config = dict(
    model='segmentation model',
    dataset='drawn branching plants',
    train_examples=72500,
    image_size=64,
    crop_scale_min=0.8,
    horizontal_flip=False,
    rotation_deg=5,
    num_classes=4,
    output_stride=8,
    arch='convnext',
    isotropic=False,
    norm='layernorm',
    activation='silu',
    mlp_ratio=3,
    layer_scale_init=1.0,
    inner_norm=False,
    patch_size=[4, 4],
    conv_stem=False,
    depths=[7, 7],
    widths=[96, 192],
    kernel_size=3,
    init='xavier_uniform',
    residual_init='none',
    optimizer='muon',
    muon_scale='original',
    lr=0.012,
    momentum=0.9,
    nesterov=True,
    orthogonalizer='newton_schulz_5',
    adamw_lr_other_params=0.00071,
    ema_decay=0.99,
    steps=12400,
    batch_size=512,
    epochs=87.6,
    lr_schedule='wsd',
    decay_fraction=0.2,
    final_lr_fraction=0.05,
    warmup_steps=2480,
    weight_decay=0.0,
    adamw_weight_decay_other_params=0,
)
Rows from block 8 of a small segmentation model, named by matrix and row number. Rows with one number belong to one neuron. Each number is 500 + 40 x the weight over its row's rms, rounded and kept within 0 to 999. All counts start at 0. Numbers have three digits each. After the name is the row's rms in percent of the matrix's.
After each neuron's rows are labels from the 100 images, of 14848, where the neuron reaches its highest value: "lies over" is the class under the peak. Only what is clearly more common there than usual is listed. The data: drawn branching plants.
# fc1: MLP up (model.blocks.8.mlp.fc1.weight, 576x192), inputs 0-95
# fc2: MLP down (model.blocks.8.mlp.fc2.weight, 192x576, transposed), outputs 0-95

fc1.178 092:485588507539436476532489451473525520552536487443483568457549481544439503542498458513491493525495511494486506584417474550480471427475502465537500469498581521494497516435509501522481480541438501574479578488467501481441552513531511469541476527599423436492411511582539493561489498458479501462
fc2.178 117:557532429532541495537483461529565479486441518482498509484483439501521437485483518476521485522458502566455551453481542523483532434524452492529556564473495507470410477475530475434502456463470502556535476512531531510582522588503510493484479484517470508524562467381467453533553532569508463502
lies over: foliage

fc1.519 097:500557475504578474487425445539448541530510533527425536570523556447449470504471512559570462491458461533644538540482467549492511525520450480472507469504535491501547472542454540536474492450514589514537525487544501450451479487464515528546531512502459500549466437469486540549528422495544527497
fc2.519 094:431467543540472558505530511518528475489415453515573434493476539534526462504499515517503581479483532492430507517454502509551532511548520419491442463574467487529499531521516520566513521480529562526533527456466502549524458479498521520534517508526543455400528504555544544563565537526481549508
lies over: wood

fc1.238 087:542436475503591576447512566488495506514418448506526504473504470483494511438506528450584511443518539400488491489510545545554506577466509442530482509487587516481500551452454459482519500487561526524552471548479457498492486496552484562541492498500458563485478478534450547524531501542553545424
fc2.238 092:524481498436541446509526517463490519505546510482592494487496460457452491528478568466548540480498559537486433524522502576506506481435496498542544456491426477498470504470547445568519535506505505418485554561523480530552522507459488419451483525480515555518533527500550495483550433540464472542
lies over: wood

fc1.184 102:549525497494485430519463375580509441546548449424452502546459523390457468477591478462546563553515527472584511476456491491474503492492484535515568514528572534440447515531462507482504443556517482469545480477521466498464486493498460470434462478498486459472507485438449458527478554476472473581
fc2.184 105:531541448527525475538563587448496477515511474555469568528539445550519567472525451517495500499493514506430538489495488558510546536541477494553484468527458479550543466480505477432493453516492549432406548547490501455468533503534446533460467455439468451532473516445550496527462538448522583406
lies over: foliage; wood

fc1.330 104:472425533493461488512510536425510462485564436531483505489462526513499518470467528495480501463496471525490486533508497542464545515503533542431461558564540545485517451468469464445450409507456507540496562502495511496420542569521522529422438543533487524521508510541528434461439472505507511525
fc2.330 089:551499454477448536522528464466442455429400498449467445472509494531507466480442468483543477519500433577515502523498340469432472455484490446439504515413470450468517574471517444529562509510450474458508490482473522494458515548525495478540449529496467506549509485501481529497494486469486510524
lies over: wood

fc1.472 090:513478541481492543522502513518481464553562503407520509459539608503514491422548470510517474488414553431518504477487467506466479474491437564455626467484554481568436479474463489467547432525478494543463507581534525483500505543552500451421546509487471495563480484504520523501547504495558442482
fc2.472 106:508462505534514540443524468511548535584472476497524506442519543546612457493521476561494508647510553552501539593536480534479508498502510491454561452454474533473533497480496537482506438523484545462534543448499498483453495456504500450495517531558418503465523526428471449501460496542493477557
lies over: wood; ground

fc1.569 089:487486571429506517482481544536560543524511521549474491464490479412441493480521544490518500545525484513492490486493419507590525488528592483472474505541507461551500529421470500474533473493484480528504488469554517513516507528506516489489448529494494496380617616496452453494513495502473468579
fc2.569 103:452500521574508484456487559551530541566442467492518478587481520470491482424503583493501473491590557533533469474472451480519500544544532513505478461497468476436519438507507532443530443543570471518479546434526503457501481522499514544505580465451514480482481526388594487515554460506532422520
lies over: foliage

fc1.305 096:533469593461454505499515503537502454496512534499441464468535521424431440448434491535516523527495504435499496489504505464562485510460472428589631478549520550547477507486478509487496520495527566458485496502505482513484495497461532462537494523544457516523488440477470557524490558471554568451
fc2.305 091:497535539470528543531483455468517505442522518456586503522509467484558505484542472513520561519490504507448503555535460485432456531564461481542586541489511541544505493487532520494553483566436553533531466556447551535424500514533495534504456404526489461441456467482495495456440422457431541468
lies over: wood

fc1.279 127:460532427516421478575466473439530525452557443508555480530457426444504494486515442509452509497440476487496538488497467498549484505506467453525518530521492521542517508601498511515562510479480520474513500492517588492477534509538422523561441508463506482517506541495475415450481508507506517492
fc2.279 113:534488573543575572501405443524459473433441552480479544489493526510499531524535463536529567508523508488500492468497488494450476465499521494509535548471574487470516475447525492460497556482513510524474529491533539565465532472553439466495628488444458518503511485532536484496539498484486432444
lies over: wood

fc1.241 105:466483512537499539556454476488447569494505479520495493485477586458465529541524503570496510461501472432561565443487472458461503563494490482578462486365437501512527511547484514584472510464503503553532514449526490451462504468462570518512515569497551462537488415451534513465507482426501511563
fc2.241 085:462524529498504444510546523508489481487479472505504587487502463562442460601440502487572486443508503590468412493493561462552541600528485452532447523508473532480510515532509541502499534509525551485485490423502557424508478520532527564486525547462486522523487551511491496529476490459444525398
lies over: wood

fc1.51 089:521575551524556503457495402495482519538576495530501548484439589504455506490521540456489592477548548494447500464442501486552458465491426489513525447502496484466570563494386510505507461481528531515508459509531489475508497462488462409414479531525498541466479509518563563435500490500520479516
fc2.51 095:473546533520496603557510483508446557444488550489505433474463476541487520468529502551455453548447548528470525432469498468511463430506499490482456528458520553531502450439499537496533451475482483605597455569506507504446541538512514520467452475476427573539446490481492543495487540500503478493
lies over: foliage